python train.py --train_examples=195000 --image_size=32 --objective="flow_matching" --cond_dim=128 --widths=[64, 128, 256] --residual_init="scaled_by_depth" --lr=0.0018 --beta1=0.9 --ema_decay=0.995 --steps=13500 --lr_schedule="cosine" --warmup_steps=670
Rows from block 3, named by matrix and row number. Rows with one number belong to one channel. Each number is 128 + 32 x the weight over its row's rms, rounded and kept within 0 to 255. All counts start at 0. Numbers have three digits each. After the name is the row's rms in percent of the matrix's.
# convs0: first 3x3 conv (model.enc.1.1.convs.0.weight, 128x128x3x3), inputs 77-83, a 3x3 kernel for each
# convs1: second 3x3 conv (model.enc.1.1.convs.1.weight, 128x128x3x3, transposed), outputs 77-83, a 3x3 kernel for each
convs0.1 079:110106066111097061106098096158157151103118133104123109124134145070090050133126121126118115120107126116106088096115089084118071111147117149163134151184115119132078157137138069098069064129119
convs1.1 084:124130091099113113131170169074060070132132187185194233152171184057069086095084067123118120160154144159129136082084109083068073140120121094089117096082093090096089149149157078082114218228255
convs0.2 148:134118123124118108118100094064074082087092085079093075134124120106118107081090097133126123112115101104109087130126117104111102081097089182173157179171163201182179128097104109080094094073086
convs1.2 053:143153129115154133147208163106117078152173142156181168124122104133147158092123159120115082125093086103086100162142111125099104084089104101123099115128086104105087152128180172163181149148176
convs0.3 081:183180146157149118155169148114197088087181087131208146139139140147167192092060074126123174114099164123075126131197177089139163098110147192204161141120145107102141137105093139091085129069098
convs1.3 084:132108095091060053106063066166146083140167105165198196154123135140141157121133143128129126142128119119098072103102108122106110145109103165140146145134146153148119164143180173164190162139179
convs0.4 092:135088138126086139104063116061128095068163103098155076070075132103136149091120090140170135126142129124114098113150124081118101072117124150110084132097120164142152092130126055095071043062062
convs1.4 079:080101116082102132130152166123131156154176179163183204095138163135166153126141125108118181118121165099121136141138115113119143146101129068123158054115149099124153108144151113143150188169151
convs0.5 104:095157124074113127088120115121105072121109070111097090133136113164163131068172149063098090087118089104132100149115147124119169118120115151205169178208221216235247099118110073104087046059041
convs1.5 088:104110079093114124106122132165158150152153124172139136164161153105098152121158133124178144130177152110169139171172142119171136126148129067098128021031105172153144153165145156144148116151142
convs0.6 080:141131103121135110155145138102096040149149118102126087111142117080146167076127110125198132140144089173117160117136106062141119143156124118064085190111102108150089123115121104135118116090104
convs1.6 103:125141141076116117098154124108115065120187121183236200128149100124138158132122186026083088120167110127131087109124143121124156139098129130129073110124084130132049160137159119089134108079126
convs0.7 094:101086138126127143126118152106063136124081159176119137140149145090160122198176150129149088171150024118178012103081088182178113093102088117207128108153044104134082094112082117166140089130114
convs1.7 103:162178158137107129176106146128116138145113149184131165117107104094067046141086120143131097121108104135086109109117122159147116121135156097135115032132149059165145141157133142153156133141153
convs0.8 109:121146161116137166101131148121161178117120164110112140187138084154140084156131135115094108108104121128084105131089102180130083158130106119099116156100137106091107144091074181139094173133082
convs1.8 125:190123097193107080164120126123137116143160112183146139132142148140112131146029042106107134094126159070127120135142131122140129154163132115100085120084096141128106132106091146131122147181194
convs0.9 100:125091094118123091137147139105104076117155118132155152092152121092134196090018045116145134155176157103072102094106100123104127127109118113141166123079142164105074152133121132146143107131138
convs1.9 094:148136138127149155139138113141132152152169137127156186134158125085103164145123141168150172092095124071114115107099134181152172154154173136110096114110073099165148097104116147159165129107121
convs0.10 105:126132127102131113136147137180180173135168158137165182123179169141106140149086128170172137147087115123062131109120100106113115126108090164110139136089108115161149136147137117120122153142126
convs1.10 114:125104113137132119144098074107158133088116074109127091135139173135134167130089128170220197155174177098071050113074128136092165138129143116143152121130125119133152129139124128146147135133130
convs0.11 081:196135115195157114180135133083121168128160167070106122107113092116130122121097124098140112071125097124113126134143132119126089120114075088108083032060095008001100122104112105091088108112123
convs1.11 082:131131094129142092134123084160174148113171105103149174120132123098158160115133164165105177116079158108071152111098114150156145153119132233163164171098101114121090160167162133132115163158163
convs0.12 100:093064102118108114119090100204193137000045087190198167046062049118150146108098076121111112136144151140131157083111140173203178099039094104116139125139095107153113054045047151175171152128131
convs1.12 114:163161152203181192211175181123155172199220215113165185187135147117137137153130137098071084113106105087090060135097122084118135157164124158138121122115119133104113146138147152117130139177089
convs0.13 102:109152150134138128112116081141138120148124119132110106089095099077119109105069037152122105130119091134126094125107136108096127099102145130139127164112110152115100157149146126160148117122119
convs1.13 083:156192196160160175172158151100136124096101118104119122113068119136115107129102128104111100114132117128158151135115152120095113147095129102110124127137141120126124172168135126098102061047081
convs0.14 099:148175158153130103100115135107119128115169159103105083117153138065172189147070077133105155091092120105090056103137158122110129068085135163148150125081136149105092149128096119130090113125139
convs1.14 089:092152155102137122085121146094132110102150104121175120097157165132138146131132142059109102066121137117160172144110155138140152082121094127153169150126152129131150153143127132120118154139117
convs0.15 087:146123098102080095134107143127126094113142101158165162154124165109056098151111133088110107086131111092123113137141114090069057174193163143151170097146186136107159131123125108127128122126121
convs1.15 079:156172176118170159121187165223161144194153123182118121115128112116122098108130085132173137124136110138164132110126126132129140100092100113125114115134123110127125145139121121113102119128092
convs0.16 094:126111120128138136108125157095133062143168104139136121156143119127163144113169147072096133093117147075081121113187175172201151123171137138141160137132123123145151130099136122101158120116133
convs1.16 098:137158131091156113090147100163120163138110146162105159127097148101117051067060074137100143125106187147112175116133116087140128076123154056103081022109118058098091118158144127149106107119117
convs0.17 097:150134182134135112149115110101129129162168182109133119188169151092108091111188161098093119113104121144172167151137101069098077145168130125101137092104146100126172160145139119112124128148163
convs1.17 096:139116126129159091102157049147146096090100099094111143043087089108120094138123104132132082124154072126164133103153148146174153119115087123091030120104107109147117132120112111101078115160121
convs0.18 105:126140092114160131117133166118159152119112144113107122135157092075171170187141082153101118121113163140111121128104164146149086124097120148151175157049073160179103075090127077096119117115096
convs1.18 105:105105128101118057098084079060120123082086134112085106100186168107168127123149135027078145068116171124135166171153159151191125134131122099112099085111148167111157110114128100062091137148141
convs0.19 108:141134120119105142113091125078123042158202120100088107118131144030111213078129016138157138077187100049192045179167135038096162139141071126134119136072133104133121155157133069130156091146137
convs1.19 108:154182163147150168096107136149109185115153153138146144181186123099135181086121156134171191104161145078193082106097105125135145100121108126118102143157143097109116154157145107123144151137115
convs0.20 116:151147100129134113115102066123169143076000082175130168116106086149172143134139122126048148108078137127131132135120115134194162124124135130125191135138114151143105100079108093120161136172136
convs1.20 109:107117128134115154144109173178101107202182153185141155098074111151087158179125173173182139146189180101137126094101104085111112103126128141122106101119168113091165115130111132125136182157165
convs0.21 096:154095131145098141158111125089128118114197160133140064087146147127161088126154095123167130150154112138087120142204114189161079134126117168126097191108128119118124091154158127150103142108078
convs1.21 094:172167099125143067126110064175120097122168135112114108120122147114087102103111100152120052172119110131110150092101080149118056109063056172134146143093060160102081142111096108197136131137120
convs0.22 104:146118150114099146108132110098068071159104120120079126158172162093129180125184157092203067127234078123185119154108115134113113127085093127079121129185139128245181145104134143113136100086156
convs1.22 106:182123143163091113138129110115101189082083126101096041116158047163165072112158178098086174045163160048177116136108098168169120098133116102118133115100100129116130119050058151146128148122139
convs0.23 109:113134091133133098125129119135151106147142115100100100109116112091145111120115094140103081113113078125114090130136126110110116093090089134100118138075131154133144140106120112112124127117134
convs1.23 109:117120123129100090168101093126141135097085085093090096147144134122102076117168154150133135105088095121130166119104138116121113089100123140121118139071109140119101134156165154173162123115121
convs0.24 117:143143128122120134115141143105183129100147110093143114154097122147088088073158156104170126078152087094150096083159166143114123085119145153145107133179091124133128136094120128081128126111141
convs1.24 113:097138126066129140036050131106135148099127152090098132133160097146125181144087167110156097071160111111175096102169145138150153127157131132133140152129137147151120102091159081094126109135094
convs0.25 076:084122145150155156133137140160109155114065146165135129142144141186202194106141132140120109134129116128116075129130118167174192154140166120129122142137109132132104135149138203186177195182170
convs1.25 084:158148150158121137171128119063111107104129089121148102079080127085076075124107104163118126139124133146134140115125112113114101156130138127124124145134144133134141087104066057052040073041087
convs0.26 106:149121116143123114165060102148104163099067181154162083146125078117124076106096098133094145119108080108156120078121136139140043134117101124115117081187108090143147111142144098194123187168000
convs1.26 107:043141191096134153122120148133161176165118170159097109156199135135167140124155140138176136131173098131141107058155102108156122128131124193138179128150133145122131008094155150180131127117109
convs0.27 096:143133115134099100148107133127136133151132149097118134206167115117102108115116156171154101162106092138109143127136154127129108134131119131112134169116180133116148140133100149147081122132117
convs1.27 126:132134136126125161157128147129166121151190141145122100100107149157131143105051075103104105179162110118111078110130141115150133103181147128110119095052078139102106118115115106091096147125119
convs0.28 086:138152134094103102104080164180103138170107101188125100075094090057130104093096167126129126112193150095177124129159126114147117160206146141190186111202181100189169019128141098154170116147179
convs1.28 098:113084086120087080158119086085125141145112129166087083174142094179154144153151157118153139107146144096090124112117125087106103140181145147117154109111148105125141151152099114148088205208136
convs0.29 092:086075136112079159105079158124085119148162136127163108123144136116144112036079069102203165131209172129137127122133135100129118137173182133179151150094171107111161164179132159171145140122114
convs1.29 084:125136144125089128151092115121196114068110072120069117226095148202114137183120151102144117063163094082090112107159177155166158160129127107140126082117164123161142124148164130143152084111079
convs0.30 122:134124115115098125137123137123129156137098134131111117111124116129147132165090132098171141096178111098172139134079184165100175133104177138157127134135135134177151118121149120124141115110145
convs1.30 138:113158104088161093069170116093168146125153153161157122160160105157189113149142192169179095155171074148153073134166137121159107094158106104073063116087084110116094153117137145167129143161127
convs0.31 092:122138128119141189150090186116127154115144188120143163125168129104103066036097105137118140144088143164094146144110120172155083138148122112119104123060111125074107070123096154195114135144079
convs1.31 104:162161117115161153127132104127120119084109135068080133196180122210138080192142103122136089111142108078128141202138108158123112149155156135135136116113140116132108193105085163166170117158195
convs0.32 096:138107150157120145150134144156116081141152171072110105164158160120139141208131069143148134102155105118124081178194183070055046173092078134158163050027164030000149175132151081079132073089079
convs1.32 095:164176142138153061139107089115093121129162141132113134094141251133141122161151094151129127137110126115085129122100112137138117165193135203078073179103034131104113098125134120103139199213204
convs0.33 089:172164132160158125140181169088092129122125193102114169143145123071123156143134175137125128125120155111119174134138138109083065150120162179168101188177165190166168143129166111111119130124116
convs1.33 072:090091076126137092092085098119131109108168136116155092080101137168142102135111112159128119163137120178151144124127132112107091113107128138114144131092087121105099145119136098093131111138190
convs0.34 111:129096079160050087171106136127092119144124061138130084101138128062140153121121154176128108150113094123098129132153140140152128155141165129111140117129114111103120059084134049100155075105148
convs1.34 113:130128117110124154144097108138150151158136150158118177096129136104111150098025106067098095111149148085167110093067099129083127117113130142131156095096128156141152130113118114098078159156097
convs0.35 101:186167152168113094117096105123122080110125109083110132152176154170175141155149117147119120156130141151121153110165186116162168117148154157159140107114148107114145160121109081090112128142113
convs1.35 093:110106108144146136131157158183154144117139135112108093106114122190107121113109080102073110152076044109058063135103091125117123070108102116154137112129079145143118116115147097125134128118120
convs0.36 102:101122110073090089097090058130106130140122157127126131101131114074075083119115092162139167121103165101074139147141139138172130158173168147133093117113113084116116156184178133118142173157145
convs1.36 106:158151190189166160162169164150172168108151145089142178163161139110153150087165114127138190092125145099114112123105099122078126136106101099147212173196184156145104126106117136136155105118172
convs0.37 090:080149180105098106160133135154156128137138172136133123086169160172121104149211129157099117164088132174130131079094149135148156157163170115108113112061096158089070121091066134098085070042063
convs1.37 087:154143143138108161086045175157170161102109135106127073089121087137152162147158090133103132096073128079060126134150146156148165135129151125107142162141172143127143149133154151120159145148175
convs0.38 107:133133086093121136099135129049101162086196085147126127124107142115115128068046103092076130144153101099130090131162103109121111122111146159143134075152065123085137090160145161099107139107110
convs1.38 120:085043141067087126085083119119129103142173108102137174067085161143090114186100136088118060132159131096154097072073106079116120084099100103162149093160091085124122106106127104106117184137112
convs0.39 081:092128110121145133100114111134134136128105133112094115127141136124151149077083063126148126137136140126128120127120150126127144124117144138125115147160092135153121118134105088092092106114116
convs1.39 080:110117131117133125109105079130148131085096095088103110145144149136139139128124128150126129122097101113111119112112123103083104132103139118107115135120123120122127148140136173173172166125155
convs0.40 086:152154124168169134152112106164135140208121156114037078158167118085119101199233154145146128099120093118139101139142149155183135155184119150142135083047067098076113136152147045109118152145107
convs1.40 091:141065085130084098127082147157138150107087105116111123094150153136119085143164158127079136088071097065062127154139120161167116132120102151127155164126166169154175123147134064115096110171162
convs0.41 106:102103097113115107145130120091059056118108121126129113124146116127127130094091100134131128148125133132111146124139140141169153125113104129137113122136103092112155122126124141157138089111100
convs1.41 102:129129145119106164125090117144194173125129165098138126184166182098090161103125069101148149052110086050085086110133100146125081119142134114125135089181176137130133145183151123174161125121132
convs0.42 090:090099094117135098115129098123139095149156138116134142122125094145143089128162138141073121158108127141106104121139110110145100111118113135190170150200166137162136109120104101131139102119089
convs1.42 090:154155150108143120094105139082113098097127103064122116200177160161163128164131108133138048108117063154157130154162113134167138159141152122140091109167099094136100123152130139149131130140138
convs0.43 110:082115117100139127087118134097107106097108109119141110108110094100122115122109076143123109115099092115098129111127108127139134110121114109112129130128146127115126107109090105135117124127123
convs1.43 108:136117104113086063158145127102110104098104112122129135148137138114112103142146122109091098071089112134131164133149140126150146135127157149129144154110119149111119151153144148157135139139128
convs0.44 121:146132112155136140177135107115125124109102109107120105134128117097092131160094125108118135108128125109096094144129120138139130114117099123133122121090125120108111121124132129148140115123139
convs1.44 120:109127123125130112129155172112126114094091093076091099122140108149155111098146095122134126119117111118142133102142155126159180112139143126118115124120125146120101142143141120116122107131135
convs0.45 088:107141100123139136144155140130131129133142134090113119130124135152144156093102146153145157124122136078083089085084121128116139113101116018020000000000000037022012146102107095085126130132133
convs1.45 106:141123121128127072103109075122136165140144151126145164111110134116103072090106109143139116183143166215188192192155164126153144090152154049020062006000021077036105148127140122111111085134137
convs0.46 087:064122114088174110102131117126143154185105121155100126148146119150208171070091173155070103163125145128082113129095080126143092126125094111087108131125104096079121154150154128145145110161142
convs1.46 098:056046034091134106108073111086081111079118116059084147159140091109160123154141141077074103042074108083069157091085045096141104123147120135091144135105143170129146161133120109129160081116151
convs0.47 081:191204196179145146175150160153160150156154145101103123127154136130176162136120125100118084152120098156136130095136148142160138131142146143167153203180234176196178138172149150134167138164182
convs1.47 088:102116075111118050100127080097097138125123160121097098134091108128131086145137100160072075188102127185088120140102136112087076155092079104117066102074113167102101078098089087072083096074121